Rows from block 4 of a small image embedding model, named by matrix and row number. Rows with one number belong to one neuron. Each number is 500 + 50 x the weight over its row's rms, rounded and kept within 0 to 999. All counts start at 0. Numbers have three digits each.
After each neuron's rows are labels from the 100 images, of 14848, where the neuron reaches its largest size: "responds to" is what is common among them. Only what is clearly more common there than usual is listed. The data: analogue clock faces.
# gate: MLP gate (model.blocks.4.mlp.gate.weight, 1152x384), inputs 220-274
# fc1: MLP up (model.blocks.4.mlp.fc1.weight, 1152x384), inputs 220-274
# fc2: MLP down (model.blocks.4.mlp.fc2.weight, 384x1152, transposed), outputs 220-274

gate.417:577489477492475564564544571528513477514625507536591547427502418488523566409512547539527517446540530511477516571527502511475487522419421613560511499470499528495519424
fc1.417:521507559490497519479527376519517471499490485436456477525453604551455395605419547462504541433443590455631475483449455499511502544477510348486539522573470558511504544
fc2.417:553603471547460523542594442508416640553486543442532576504452457520536502438508510491496458522481461535459539552577470511597527467515527514451423487386556496464456431
responds to: hour 6

gate.584:654482572536504557457556577463467532486570447469523582483417475519566504463498616489544467408567541501535482598508484579558554520453514515507490508423410507541545459
fc1.584:430549468496506450587439467532458540572399478572463482497546518471482507470540413460442552513444397471491549456551501453537414484564572526486486514556598519447500528
fc2.584:581513565474485560470579525552458503500529458492507487536430451453561460449553584510541493505546537537628477518535450594499481470527454501586525526468468500546496448
responds to: numerals

gate.666:501464388574577454552496484563428527560476497504475505535408518504481454467559455479440541515461383502499510422516503590473416544515477493584589589531547439502484507
fc1.666:546464448525605550544536538599477530597473420520528487493376533514481468501476503461469578454480480483577472494555585559498452560537451539554584468506510496501558482
fc2.666:489432556483560497521478611492554448452537560428523534498446456478445519456457526515527485482500526491453543515486543522513442508385475450488499472522506446545510511
responds to: dots

gate.578:543452544482504517499515467525592478513547486494492501445458577538473448520458597502477516534553507466604489500481467618522493581342490542537481527483485511512516499
fc1.578:490530424455446495456434495541484468450470563557486514478534507538531542474590480622421420478489480487446497536559459445497537430559570492474549522500462540512568507
fc2.578:511548407451504491470476449611583521545531546421494431425430524497520460514452499487567440534508576537603442496511492541493564540547424457512513473528468444557470484
responds to: dark face

gate.201:564400540526561471601499607408420580629531418539464543527461482477504504456525437470485555480540416532462453460479503546663486560562509570543492600516514490500459371
fc1.201:548445540537596470578550594425409574608576453493540545511420440523497543460511453510574511560544460533449407506452491583608510512570459532508466601526538421463445377
fc2.201:519454583561583559449417578528585385507564546477490484482456517466476491460437534525527461445516551530514557525458585545444463467447568523451507522573488452571505486
responds to: minute hand past 7; minutes: 35 to 39

gate.61:527473535541539532603528465516479532552457503503516582480454450425550538398550511506470499502488439495532541506557522584558406414537528494505470615472505487433463385
fc1.61:550468522535563541500567548549554500389498515509594499500465440513610567393485533511564489474496508533494486495449540535506508496487399472444504507425473481516501478
fc2.61:563428501481428610479504539521484464513535463557497519561520521549427550516480535489467541406512543490599556591586465510524523518485537545408522567515443573595507557
responds to: four ticks

gate.721:539498570494573542428541562526545424568536554424557451485465471521544514497517525514539451527530535521534485500446492530589502454479495442492456533429453465556498572
fc1.721:452487441507424457584455444467437569448444458561462553503532527473462474507481488472458577496464442479483522489547530478418489561502517531525550474578570548461488449
fc2.721:487491501469534491449596525473524464525487526461544442483469433511504476548553498535578429547494527478480428505442484512548508521515538468550525546519525494490497495
responds to: square case

gate.553:511458544589462541437481494511455485507477539583552605459508483485501527435460539577484500472496518496526527553524463513475541531480538621415512540512521567472477361
fc1.553:513461446475575433592454520406459508491533504492395444550522523546471506523501427456461498567487441469431409437478526461500555539493477445556471554503480502506515582
fc2.553:467548581484456602477572522558454583521425392560494503501551493501539451483503439473503535408500538505590490462496473448530449465549430488507469546545420540494523529
responds to: numerals

gate.508:550451474482556456429471581455541451456515465636506523459498514564510552462477541502461475436520502424541416554511499487517554553480575506515521533501419526553574447
fc1.508:493498580490477484458543580553563448527474388611491515485543506477451528485494471407493590442478529479572439487466524434496512524540552528386530497475430526538512515
fc2.508:473452553545514543505526506470481426422491495452445534543471606483490500513510500493482531481495459554522489464459514506386526472491495445544487499569499431486452443
responds to: minute hand past 6; minutes: 30 to 34

gate.57:493467552477515526502578475543457466470474443502517474587408489542446509515517519510404549433509519386567577472573479527513477560438473563504600517631511541492594474
fc1.57:484495524478503511501597489554494484449508399453494437568429453463419502568491488449466574445550535419550539446553464510453504550493424583533598471625512443533564565
fc2.57:537477485504509491526450561586552456546471493572497468413568451498533494370511479466542473510475546516503519540541515476507444457546552555420490513511540524481485463
responds to: minute hand past 2; minutes: 10 to 14; hour 2; minute hand past 8

gate.274:628406514484482516453517544546544475508584533482437452457472453447536460517597574468505468461502525534636529491502471532553330426533537449479583575512353503558487526
fc1.274:404567492547527508554506453419451544464489496509570596504500547566457507494359485507497584528460486458409445509517525482483582574407497521461432488493637510428490425
fc2.274:543527457465466474507527488543496544488497463543540434524509469557595413485516543406520472472545533452571409540487423511483529509571450518597561568420468549541542509
responds to: square case

gate.289:580487421527489479544510500563437515426500454633492511479494493494532519494530532510444512421498464476544506559546518544570491566502590504458517516546437559485534440
fc1.289:431477526473491478448474473363541541530493578419477510459532546549572494553478512474531509563546529451429427482469430436406532458477431414554501489405502523438540484
fc2.289:499540560438485498568552562420430460435471449556455531519540501565490506448504433489502547448485398475440524524456444464613493556534447542425461512378527543501570559
responds to: ticks

gate.151:540438529556553540485527537441498476558485447559468590517522421512512521428470530457512491432494445479512462603503552507575486500453594536475473513531500605424471369
fc1.151:584497523540460520497451518526487547559510471476476494534462451482536406428490572400495536447515413538619506481497492602459453436519555502578477445424454481571464499
fc2.151:598492468556499524508533521436411521398509485471555568605438490512496529549419588467495553427484493572517434470598456512508507557460542445475524495462513473583440512
responds to: hour 11

gate.582:517453523468453446453446533532469563452518523499498516474492551546445593490572475589340552541498476468472580459555368533514530531454449597481493510473499536504540511
fc1.582:525529483499605566532543474465523407522567475548536504541527422504565415478435572425589480427475524467560360562479541562524497509491546384485512547512457493515542415
fc2.582:416535480517389502441479444514479587442410494475461589515487525463386481631452429541473490525477539511425600454584494492461573513560538503447498388531520483500466581
responds to: minute hand past 3; minutes: 15 to 19

gate.736:598501568538462527474544518536395537526490435532518539545464426486482537487522521531499557370502510447551521562477490530567473561487493608432535523565465591457537467
fc1.736:526579529458509519483508479498492440551468483492460453611457471496542463468520506431558533545494548555611471437503447529487501476551562506530536487481466413596458521
fc2.736:521454435520489525469534445495524547467496578421537473549485492494463542558421577481542424487485578511481457476576496504439604565450520437449464462500453461564428540
responds to: hour 8

gate.4:538477472512536513400423556517524474577486407531454467463471474462461493448566483456510491488544524563558430484527483522424493459602525545614502439475430463586501525
fc1.4:518507438492477500410422544557525469556474482519449413427470471438482466502580474480515486535517494555550419468560468501413495399579509518612507453448459444571494555
fc2.4:431445507516481461550513550500469529450478544477514500543582420436476489466490475562412600515403423527481614425578540426509486516387494513442534550506533464466481482
responds to: square case

gate.438:541438573548541528487487602545523457462551480527509506449482542501509511480580584554461580439404491551567577499509529502546376464455536471448571562505445454488463425
fc1.438:565452477488580533449453578532593420570552448580473445416499466513531545477560544498580417410546535497543424619425551499497478497525511544494501468509368530525532500
fc2.438:491535519509566481512461493494513487466534522518378515480492565486500577531501480636438525528482452508530583484532574456509480496446546468477479458527434468531525510
responds to: minute hand past 12; minutes: 0 to 4

gate.74:536511531486475496549553436512433558579568528471512539492592550483553443510481540485474484550481518482506458497539498530612466444463538459508449560473513556454504410
fc1.74:534523517526445489533514444500434573636524589492525490524583529474512512522444503447475489566455561512463487454574552512567488447538507480460438487510534568485482462
fc2.74:508539553507612520509519542505532476418527535386488440485452507496544586472506501505509528561513476548516504482449551560453485497442415445569423409463472420555482545
responds to: dots

gate.78:540506573499543516443540546501535420552565563432545437508467443517557521511524526511540470536574525511512487496450463526576485436485501437480460561431440458554502550
fc1.78:533488573508544534439553550520552414557538555457564455485475442510531520509521530528537470511558531530533487503445437531572510453499512469469461535454445463537497544
fc2.78:506489489526467505542405507514498561473502475531456549518539581506504525480441520465420570455512485499507577492570508502472489471487483525451489441452462504509499507
responds to: square case

gate.529:545432536522469441491405545448424544487477504473430487526476576494460472507597468535388548509477460540439548421479432461533442488573539549509541550485494551494464506
fc1.529:464560520490544578491564456445511500479564503507567563468471455564530512509386572470600490506509524502519479576546565554503490557389495431518457460536512476508523409
fc2.529:416524463435482401523512479462500591537468536451518502523523460492456526522561383510507459611556498539349469403504412513588502499628475556543514495503587480467453515
responds to: four ticks

gate.2:498446492466461468365377563479538453495503422552464484449524568534449511520520518529513497448513583491523433508496459402441556490499533578568530501508421528590496572
fc1.2:490602604499486430498522545455477583527469552472503470500486519511499544459513451503552522531558505479469648479465457481571477529529485507414403396495518519462500528
fc2.2:500552506442505543417507490502569458514512446524473451415405546545538507563566558481527401532535531495502377553441451591507523483575427481564482470490452528504555500
responds to: square case

gate.675:544522461484545468530447467469443515509557384575501517504515562564513413513427600436455573405471450466556451537481545547467525606538573458566430488457488519574537480
fc1.675:553557431470477521455499467593547513554463493578511444427546528539563455433491558435596461492517559481527494583512554466500495446553516464470451429442452566475533499
fc2.675:565623446483530538422478486502530523565525528482524504461448557524484513545420522569494438503553562562541506572534498544517565510531536501413430396529448475556496496
responds to: dark face; four ticks

gate.409:605509455474592524437554537423427539425536414458516557471377453633424511601513504489489467407487496440525433583480448538545524565531504523497486525454437517493553555
fc1.409:531481572527571479434544597449483520446501439492496560522442491613433554590490509523546556481407493436482470560518463505550480580476509534399499517438488543437572508
fc2.409:504530530465496518397462499609583462516537543489535397442470625471553520497482523517561464484534611477580517501546486484425472432463538376482619486624409501537525584
responds to: hour 12

gate.764:590468504463540512555510512476455460476592441540481557461539524496570498446587535472469532421428466551535453502490461530496470462570593489508513517414433498556471519
fc1.764:490542451517508570503533453453453469407516554499611626503491465571459469585444503521562525479438504494475439532491459485414452534445556433425567573458553502419493440
fc2.764:472461608488549445563526525440487424432444354589434503491601515521502502521470532449530545517490513412533493531392539468463492522425483572594489509536493556471573507
responds to: ticks

gate.506:493519456580493508484425465528470565503511449509537575516499460482512391466440518409413519495513406498478559495493541592502429519455561494589468454527511489513511515
fc1.506:559418598353476486502638553426517459496553533478513450541465552568544572539537559520563472525578560487552406472560415544479600533453372508507501520443450553585503512
fc2.506:491446481531383554526431486496526516629450424568414548583554529476442462525492497438455511419534540505565443519459497471534518502554524573436481514584419566542466533
responds to: dots

gate.405:617495527556557557500543582540520556507591532501573570414404448506562579445543586546487470482528489552536547555577541602552436411506482505492538488468471494531539433
fc1.405:583472540577554564494532580558544518502510534512529541454417411467560577478577554586521504520481489586520569496513529573593430390548512549397590519461494454517503435
fc2.405:495429512505466519472367485509566429488533482554499496550539488505403467511434510440534494431558519454521481514472547502433505563465522523546463511574416513613516588
responds to: four ticks

gate.722:516475495425432403507424552456504597515546496516516471503500548458513506448562476508390560505483462505456562435501497446491450439524497554499439498436483525531456497
fc1.722:561537498613577582563544474490433456482486481465524560509464519527526384530412557438544551455477487510553429544455516578486476542476546402558487562478499452521481502
fc2.722:488590469479454472530485418469416642433508539477545488552489503426515420573520499532462493530554479526447567389496495478528402453565495412482528456513499501524455483
responds to: minute hand past 3; minutes: 15 to 19

gate.707:589485599525540554478463570472451550597559403503453544561469521536434439525510514476485528378497470464586458471426456539577467522527545552521497622543441527547473511
fc1.707:392559506514401521512450420576527456439458504450417380433538616506515474509512467471435497518444492516533495486549475441431510463468485454549495491486493480501460593
fc2.707:547477437502525505556554461415468609553487518479547509530496421498469447528470500497462519493484390491512439457489443488592568580489455492443572513381547497474453471
responds to: hour 6

gate.94:533533502492528450456459559438484586531506484501516564450477435487515564481595490572462436465507458530485526492505493477578446439572579510492516471425463472494492503
fc1.94:466527489392510449466591540456504570513526489475548533372468467523515567526553464565519489520484469485464506530496459447649483542549516555420497501458553568444526475
fc2.94:583503503468567612426511574576635437519543465512509442361468539549537528405457619443552463406473576513662423592514548552494549504474556444473425470441378467561549541
responds to: square case

gate.239:490502504526591432587483541342491537482498533484466512529457536477526521421521498575503556558496422526438467473480565512480560438483491448503434562499505413542492416
fc1.239:522459525451581621388594531568573413537535391523587490528495445542452437547418566453569437438521543492554475539434472529590425639399559501484507487520495569462538494
fc2.239:648463553510462486548510555396434508485526502477492573608520454435519499510480669460467558477500451527417490514470540476464448445514367474608467554470490558549464508
responds to: dark face; minute hand past 2; minutes: 10 to 14; minute hand past 8

gate.272:477452511502525517566450528461542511585495535516562538468507528462560498390549492531447508477511474544497545474458597510525374392501624496527477536445485466505476417
fc1.272:468548433490453472501449375509503523523472478508410461462521532519432437541486488502445503448502465431555454526553450553474520514509478441444526497606516530456535521
fc2.272:393566460508527449509506475511517539556442477454467471476490529455538538494556340513486498611465500585454522381460517493508528485550643498503494458507578415420434420
responds to: four ticks

gate.477:518439514439435426568435494467473570543521510549456545505536530483488549489556483553358509544599497485462536468543468505488530478576449606571497513531503573488490536
fc1.477:452476517451413427575471488529474581545460563571451476489532534476497561479605435612404545580524484531436584425545443443474519502523432622533538561481534526478483536
fc2.477:528466523539553471561475518506501378522522447606484481456546475492546506415520537438491555468437431456568451495396539459520472494443492523582562585467509524481541437
responds to: minute hand past 3; minutes: 15 to 19

gate.657:491492368604584573513515467526460494503429452495493540484461555517456474500572434496465514473435456526529415467487534486416482561568502474602504476445490434476501491
fc1.657:532479638456451486490480526457549526461565521443482485556563485467497477507509540483563491527520538539510532465490461503533451453449549471453446536536461496558455506
fc2.657:490648462526510511555489423459453550576472484516427494528545534464511469508521441486500493527484457505512445488486544508573472434604482495523457530502520486455466462
responds to: minute hand past 9; minutes: 45 to 49

gate.610:575412513534493551523505579531527534502572489483501499495426513452484457518552580518491504411530514521574482502507542591463425495495522479545495531530367483526448424
fc1.610:542394560501529529504575538514534521506552520407502474534444501466496475511489576541524504498593563504539549469467521614501440503470484478496518519559451458536513453
fc2.610:481533444551478508429359437569567432509501553517466455442535618487406544547447468504448494524438521519502587518536564486434504498475623456453529420568524485532503592
responds to: numerals

gate.560:415464523399400382532489488504507524505422491574477449557543489482512586457576412556450530543526440495429607422602456481387602543523475602542518483516568488553502485
fc1.560:512475478581506471565483479483431530402528574485484535552521418532493514511503513449504447490498533479480474553467472472542434481504501465434545516582490599417497488
fc2.560:414527484537461513525485436420438441540482532534435385556547478439505467513506450486460553522474410487409536453465543438528445448488470505553515528481573576454489474
responds to: dots

gate.240:564356557476501558534558517499550550502545458465482473566431530442434458593527618507470544406544543528637486464518471600463447542479488523488524531579394501522452460
fc1.240:550505484510531548461523550589528503549554531491555440456419432495533480459608524576491457483530504527554556536503538544524332412564537487488525489499407525490517459
fc2.240:407557439488459498457395384514562483513462579445468450456514595488454517547455458502475457542520550520501525481533532472476525497504552435471515392566505466528475562
responds to: numerals

gate.79:562458492555501567477517516577486459445491469550532536492525412468461519421435556525534464444426552574511506554564576531454496485475455555457537503564515495500438411
fc1.79:469400578537512486550489582523527445506514639406500518483485562449510577414489487552524490554539502501454558459416574510513483394385464499539521639500505466462460472
fc2.79:549448510477474504496412524551618449551582464597466455432460536498455481462531532415530434450525521457589400528462601527515483464558441482562471534562428535521529512
responds to: minute hand past 6; minutes: 30 to 34

gate.13:497510461442558472440507467431489525519497476509541500486404434546527432509575525583444489506595484496521502504544411554441527522586526487579512503442489456575548497
fc1.13:511499507540466541564495564514487506425540463471455532496562550519499486495386489429528530488380452450481474542459567474537465520411495476505492476522503586439485462
fc2.13:455520485491465541517505458466437528568505556421543530511460402504530453489569492527468459595541397524416492479545421542588539466542491531485444541486606468438488420
responds to: square case

gate.345:547455515518560513516535592489552505534606442526528592471461503470523582402474523495523468424579478516457492630539563518588456537480528531529460486526476486491505416
fc1.345:467483510530596499518550584458568476560585449485513553459497463386497639376467486474581516482538488544421477601477614492563417477465505533477453482567539395471425444
fc2.345:484511474467517474373533517586518463434582536474531418492453463585420510572493508485552420548494570439551504523550461482384544528466491482553575467585472511504603582
responds to: minute hand past 6; minutes: 30 to 34